{
  "arch": "transformer",
  "model": "sound classifier",
  "dataset": "drum patterns on synthesised drum kits",
  "train_examples": 26041,
  "gain_aug_db": 6,
  "n_mels": 40,
  "hop_length": 160,
  "input": "log_mel",
  "spec_augment": true,
  "win_length": 400,
  "targets": ["tempo"],
  "num_classes": 10,
  "norm": "rmsnorm",
  "norm_position": "pre",
  "hidden_act": "star_relu",
  "mlp_ratio": 2,
  "head_dim": 32,
  "fused_qkv": false,
  "bias": "all",
  "qk_norm": false,
  "layer_scale_init": 0.01,
  "parallel_block": false,
  "inner_norm": false,
  "moe": "expert_choice",
  "num_experts": 16,
  "moe_every": 2,
  "expert_mlp_ratio": 0.5,
  "experts_per_token": 1,
  "shared_expert": true,
  "subsampling": 4,
  "layers": 12,
  "width": 320,
  "positions": "relative_bias",
  "pooling": "class_token",
  "label_smoothing": 0.1,
  "loss": "cross_entropy",
  "residual_init": "zero_last",
  "optimizer": "normuon",
  "muon_scale": "match_rms_adamw",
  "learning_rate": 0.0018,
  "momentum": 0.95,
  "nesterov": false,
  "orthogonalizer": "newton_schulz_5",
  "adamw_lr_other_params": 0.0012,
  "max_grad_norm": 5.0,
  "max_steps": 12000,
  "batch_size": 128,
  "epochs": 59.0,
  "lr_schedule": "cosine",
  "final_lr_fraction": 0.1,
  "warmup_steps": 1200,
  "weight_decay": 0.1,
  "adamw_weight_decay_other_params": 0
}
Rows from expert 9 of block 5, named by matrix and row number. Rows with one number belong to one neuron. Each number is 500 + 25 x the weight over its row's rms, rounded and kept within 0 to 999. All counts start at 0. Numbers have three digits each. After the name is the row's rms in percent of the matrix's.
# up: expert up (model.blocks.5.mlp.up, 16x160x320), inputs 0-79
# down: expert down (model.blocks.5.mlp.down, 16x320x160, transposed), outputs 0-79
up.13 113:512488502535526504519503460510510540498517535496498511495515523495511516519491514516521493513484493461480497486477472485534494517498481469514511504512469501484481505521509487508513502513473467494494495502520461474501518469530488517516434483
down.13 125:506489470530534518517505491524519468498521506532528508531494475482493523448493500508542451508525474518483504515550496471486526514505515519464552527502480499513509493514502502527474495540531541463502521517453465531500539464558516459456513534
up.14 126:474485500514515477497501528513514507498478506471484492481474510486516526519506465503505496442514505499547513509509506511511481517499508552479515526541521474481479484498506517498528516498495497539502533512503567517493503452508493499511522510
down.14 162:489472509496511492458516516568535506520530464508539525456499529513486449558506512484491538496488514517507475496511472501498483510480507467489528515480499485516487499535552446554505483524480516515490513494482545541478482514498517525465493484
up.15 097:482466523498463432494485530509475457493513499476466495497481516525466480508489500492479488498465443461503479497513518448490518472496493529476466502513495478537482498452468482488526514496471542510481529501470472470476484492504519509498489582
down.15 083:501497485443537550476502466535494481544523489511493506516527530449482517441526463503499480502498486540539454551499508512464511484459525516513511509488495507502503513527475531530487484491480522526516498498495476475488500465518479499498507551
up.16 086:493505488461456492483470474479486497522491477418480475471512497505537459464486519477484509461495506508478457507475502502496509490493499419488515516471520480526479525584511489479523541500535463507509475505500473475491453470467515507488511562
down.16 061:522504516490487509494430513544536545504464487490530530529529516491527490510506509491545525503522529521515474508472515556486504482499526529480535432513506507502534514504520474477509448498506537494492487457492497494519503506487490514494487494
up.17 114:488489461543497535496518506507483505495530549521514543490487452533457506489513487510452487569465494494527482470498510496470493498500469450490498504483464463506507504546490531489517474509371522513513498510498480477514507581516514528514472488
down.17 124:507494548487503500522499535530497484501479493486480502506528496505494507529522490500518499501472483470509500528452487484510480489460574474539498449519489518466460491520542493472477492499508501465471530493488498526486476496471511508471487539
up.18 107:486512499522519495516517463483540494522481460453481498501472484494536539492487517516486533427493513482501508513490517494480492478510501526498501516462508494521484499511517482481505469514527498517505544489504491526514509432513493480518562515
down.18 126:500497496534492536499504484524490528483491501448514543481526499476501480535493489487500472505456523527496491510504506512447496518517542530478497492487466492501512470503489482500514484507466521538525512506497439470522507507477486482471480487
up.19 108:491475521494536471503506472495513486509473494495554488499522496498504507505496498505488523516497480519510478511485515530512516523484506427507499524522516509534485544495500535499481479486481529495526458537497522529501511422532488505533515563
down.19 124:490498492521513448511529512490480492509478462523462458499548497496480507495484511494508512485522517517459508484523456478490456464481503510492525507494522474507466479549513455497502511536457477487520479519474446474508487504517527481431450514
up.20 108:475493528485533514494489474491501498491459511508488471519489539501531513522504467496495471395481521550478511495529491489468490490490503518495494490503475506521500445488499516473493471491559483505528430478483549549500500470507509512504489517
down.20 117:497495505478533515506457454489529469486518473514454495481496497509465471519510529526491508460496476514490513494507452474509494500532510511537481518483479494486530496498468516479491496538498477525553477500493511498478471504522516538452470491
up.21 060:483487514484517447485508489493475476497501467495466491509506526519498479508540518508514501472464503543512461550505489501499494499483492562513511532471507515518526506471495497506480474506421443465494499496486491482516509482520501483494478451
down.21 035:513510539512494530482538469483513528533484477494501505549551508480463505482511549445505514501515486487502503477492492484468550503450528470494491479497500525525492490486514485511523532489509494482533498496493509507539511462533499496527500542
up.22 117:484496509512502467505478545502496525514480494485516526512464522506507483487505485491489533441532505556524525507511509506511474492475506528496490527493543578501497487540510481492583577528517499482557510491488485506511497501530508513471515500
down.22 130:437500516491557547484519571484519484504524524499471542463484493445531492507523502472490488503483520452489477506500494479545481542537484464489518475472498514552542506507521492527490492524478559474490478504532527477458497515481512457509475518
up.23 098:522495499529485482510515517469503516478549489518521527495486451514517490505480538484425465423503510537525461480505529537496488473505477476529508480470473489504454501459488518489524495491534490507505508497516484485522511451493499510536529530
down.23 106:522544522444514496465468457524497520483462542507481518482514512488498491490482525502515522500521516489491482469510525474486479484475486524482480512533519532486515528496520498511518465501523502503497471512477510538493483536520474446555482489
up.24 158:450485514471519497498504488493491452506471529502491506495501501500502490515507469500499510511474524474502526508473505473501533495479490491516505499512508529490497484502485509482516467500493513488494497472482533515504518500501499531505487517
down.24 160:448485471514532499529489516490501493496480556527482514520486494515544477515474467487478513543479523511518448480476503533496484516512530495512484501500515470541477492481549512515538469509506505528499523536475548500500513514496522495489471516
up.25 101:505497513497518528507480512505479521497522473516493535502478505492470519491506503512530459440483529529487516525446525523522511512507513552493507451532492492492515461534484477501540525498493496498479537484514517497510490504514523514499519516
down.25 136:498498475512474519540487531484472457459518474504514503488477509484505453491470505462503502515488514536486482480527474487512498484494496544488533481503534474475509454512482498516472465483561509481478479540503492495516467521503562452519451503
up.26 044:457483500481512504489518525486484493502507487492474517512567499518496508522489501543489500502445520504493521521509469504494495507418487513525494503482489504434458505492488544438459518531505479525498522509513513497487540540450542503484513481
down.26 041:495505582524498547485531470471495532528459506537520499514498464483463486451508518468486511501494518516515478510480482515466540482482510523512480486511509468503517506504499509491498494484506530559503476495497520496481448426501529510512510530
up.27 094:505503502505470512495510497481499491490446478498478534496532497497483449522516517507496528484532519471520523476510478553492487530492514499510487484524546510498545482491484506494512516504470509505494512479500481495508481531477519498508502448
down.27 057:555484489492511479517535483497526524510513481477446518516497447522540509467466482490521510493481534483463494458508496477497512533484504490507495455505476499461526532543499476492493457514490518477515447479520561518523501521489511468478535500
up.28 109:480500506489501533498493510502516500475480518499484511507508471510535519490515519497493484426503493527523503500499511500495491521502501478478499503521455481503500526534554523490527489509452493497495519478502486517522504449483520498511497551
down.28 088:491490481492468474496484511502489469494480448508505484553536525487526494513499528507538508521534479534501487471541474510521450474536516512507500486509473505462469513515545510532512500520503468521547509514539500498513527498506519474428508560
up.29 105:523510492487480462501496495480493488478483446487499518507499474489487513512472531493480482557500497559533527483477518513520503510487505470498519518466496473507499496468511567497488505450478520499515501531491432454506495561509515492494510430
down.29 117:527492492476541529471477481456481519516434501537520494516504548468523490513521544472514479531529539458486458437487440502575503508495510504496485509491489547581498505513476509506477467493489523506486470475516501521509513502522492479526495499
up.30 117:481497468505503493519498486501507506504478566502475473487500423528478516539504503494465503487470502498523619491494495476488518553505484543495499496522532513477492483513489520504490495499518503508504527548489470492507509526499521495527450456
down.30 138:515493493458485499508506485507474475498526451541546512490525526480507508505525518488557485487493478457491463514478486549513501489529519493475514463507487473531513456481488495492475565496463487531509479469506511472529543518524537499449500492
up.31 104:470504511478471494503493509482496481519483540482489500495501489504490478517507508512483483482516489462510463484523503502503497504490504529496483522446496545517508481481479536544583548504485497493503507471499480548506517522492507504503505486
down.31 068:541501527488474546488503481485480500514571503549509485503445526559504483481549496465470490507529483502508498521513491499504511520492501510502498493524494496534438524471542557493487489533497500485522514491508555494513485519500506541486507556
up.32 112:512518504495504467490499445497487476511502516483463466479547465508465510511516484506529524478504502494512568477508500502520556514517485513496516482532500502505507484504507484521475509515490507506495516463519496508511530508460498494487469413
down.32 122:474526498483487510500496493505521503492503513504492513495502496519503486483477503460526503541517511484546521508498519509490478497499550525499521490518540525505503477484511506465495551522485514496475526486521469482508503446506474518528486462
up.33 101:549529495514519531486484527508508487511518474504477487490517468493496496515495505516480515487499513445496489495523496482526530519494484489500495525524498427536493513479538519491495511496498538472484506527508499514487513530449489468493571543
down.33 085:522498540456500477495509475503505518498449467499491524529471478460491498515495505455483465487502505492486490461462486513552491464528540489497499477514561522522480471500479466523498458525532519474482516476497517491502485485482518473476509469
up.34 128:494519537524476483465503496502482499506483475515503462536534541501487501510512478514503494530498477483503493471513476494502471467499520532503507530485482429488496507483506554463483470507389526502474512495509503468493473586497537526505480517
down.34 128:524536516501469513551481509494484498508503475528493505501454517489518490480493523458462520532463545540519491487466501514490530489492486505526491481499564497495505489510493522506516515489548502527445458517478466486515495462477474480501515470
up.35 086:515477526485524554511494507478531475484476517511512514489483515493490495508489503501493534470502475502484493534517479461516515489518508479500504469507490525491509538514514525509500519520459499489489516489492501547490523602470516463521475482
down.35 067:495498496492482536504498531469484495532522514570508543539494476497494491528481503479504443521491532479508507475517520541499517467480521476552515486518497501503528491495518494456487528472501520481513515509482523515498494503506502514500496496
up.36 107:512451472533547481484500473514479515500467491496525513478512505490514501493511502511496517512488507535483482514484491471496496511521507480486526524435499529477530499447497513512532484518539519488535509550483555530504503492502476514473519594
down.36 118:492479512490555501484539455477511520491512491470509486480477490482511514482474525546479511468445503531503459489566499476469481483504501508505525490528488530470505482501494467504510495530509518507510466477478531505556512534516482469488524545
up.37 106:510495495488493466522503547498503526483484472501490490514534504511497553506538489517484513553503514480518496478522503514527532547555482508504489520531471527485498467481508541501498505521505545513488548467492497465494505462492528525513463452
down.37 126:501507484497485482497514494503532516517475517493513476517504478515488476512501464526463514541580467529492448485498494480512486536520494486508520443479515508466460500506509471512473496519504501486529508524486512499497464525496479444469471491
up.38 073:494521501466529513467493477460502502493510521476484496488515489500505495480511421469534516475485488450487445516521474500437497504521514506550471546539482532510462493461463490482467472496516491496506501509469511479496514478480529516518483491
down.38 055:535475526453487518505484535494510507525544506514488478489517546462474472486530502441479479514488484505512521508479526450509526461483467499495508526541530522545525497552508468452470528492477480490511505571514510507491483446496473524458485532
up.39 129:504486561488488511487505510494508492539467487513483487512491496495522483469506473483572506521471501576463493448491520504489507450562507456480496473506483512500498552506494493473523482502533507498469501447516504529503483449496518496495487481
down.39 129:472559517486531483449525474510495561497469465499508552493506489462493515535472477514504478487478529531483504488505481498503534483479519482541489513487486486484486467488489471483495503521465493463492468527558495469429484471543520523521482530
up.40 099:537498483525475461491507492495497482495509476515475524547508484506506476509526508488487514498488500529492465494486526499485510446549515563509508507479478513502545522540494527522451511509573520489498521486491494530505478488495511494480511448
down.40 103:475475497472501526506536487531511477508470477514491507492505484552514527468531480436512503525482481484509469502493483505504502504527520484528517538441511499491493530485462522516535519527516466496523517498456524451522469551489500541480499491
up.41 111:461505499474496478509494509482508490498493490513541492476499524473496485486496479489510532548553512502507500500530497487485488499459508490508512455548523525486480505527501532503534569496487523499512504517513534514497532460480507508450508466
down.41 102:501490517450511516523476491507494541514510514485459466560455526507464509489507493501496509496479535450504513491491506495517498516499536527535536482519503515575467495533496521499529496500478502514539483497551503483541514537531544490532538536
up.42 099:513486479476498453494502497520497530500475508489527515495472482505485496506490524511501543579543502497519515534502509510525518497542522534494511460494536559485480522476490523481481542494538506534534498560507513476496514506466508504469481488
down.42 084:471505483491511556492485480481541484506517460504473530490454534449529514492521496481477490495497517526462506526503482474523471496509504472469528480524448493517467461502458505458484486545456535497495494427504521513547522526548470520507531502
up.43 087:511514513458494484505510444494493481513502445496508483509502510491528492509500460533520471503485504502476506514523473515513514518511475512496501539467474483480518542510491532482495498446520510460481459509512516495510520478505475488479495566
down.43 066:491460492535502549500464534506516519527491449498492520519467489485488525473482493516520454526488520525511526436527502499521504488472470464473496465511520497517480502484453529450511498516518532530476572465510518485475492504489488511489498513
up.44 102:478506530516514526500511472487536505501526468502573528493558560505492465518509506504525491525495499497507487456497478523496496497504524423467529513525488524489489530504487498523489524545510485505514510500505496498510504486486504507482468480
down.44 092:543487516445479528459512524502501458573486485506511513552534495473476518516494516516475492556488549545476520462458496498473496508516516525544522493537466494477514459510478507509467479499470538488499527525562498515500505474488501538472483526
up.45 065:480479443516471464514537487507492468471491478513495535486494489491525540520474488513492504496521503521549500487498479521499509499516495529464529518482494509453520505511496486487483507510475519514498472473471540499510480577455504484495449442
down.45 033:522503518475481532491486451474526546531454460528545510506464468533492479494513503499505543471503536526521497479541500520510518480457508529508514494498477482507449523496504485504452474511521475528516481476513513529485512468517521522459503523
up.46 122:484540485490477505489486492503500502508497481503523528501494523504514494510514462507501542478481494475482467499479491488510509501532485531468473518538530543510493536542509533468568518514515523489518482532495544521508497489501525487503494532
down.46 128:493524491465530483512525498468506469501534525488447472544449516493477482489475531521529514497466522524505536491530518492491492549504501515498495485518509508510514556484491530508472481484519487559502511462479529474476521534504502485520509517
up.47 089:503507490491461460476480495495491517506509510453508460502474485491521518500514587466485509553496442495489488455479496463466500487471498544477488529453473456576489487464505499492507501556480529495455489530485539497509483503484489503499495512
down.47 065:480490521487481501505477472498509506532509522484484489519541529521513521485467511480469484475514508469469500514486482496522502485510483501532515495478521451494473507510495479513503559522531507534487462481457471509508493471513474533525476509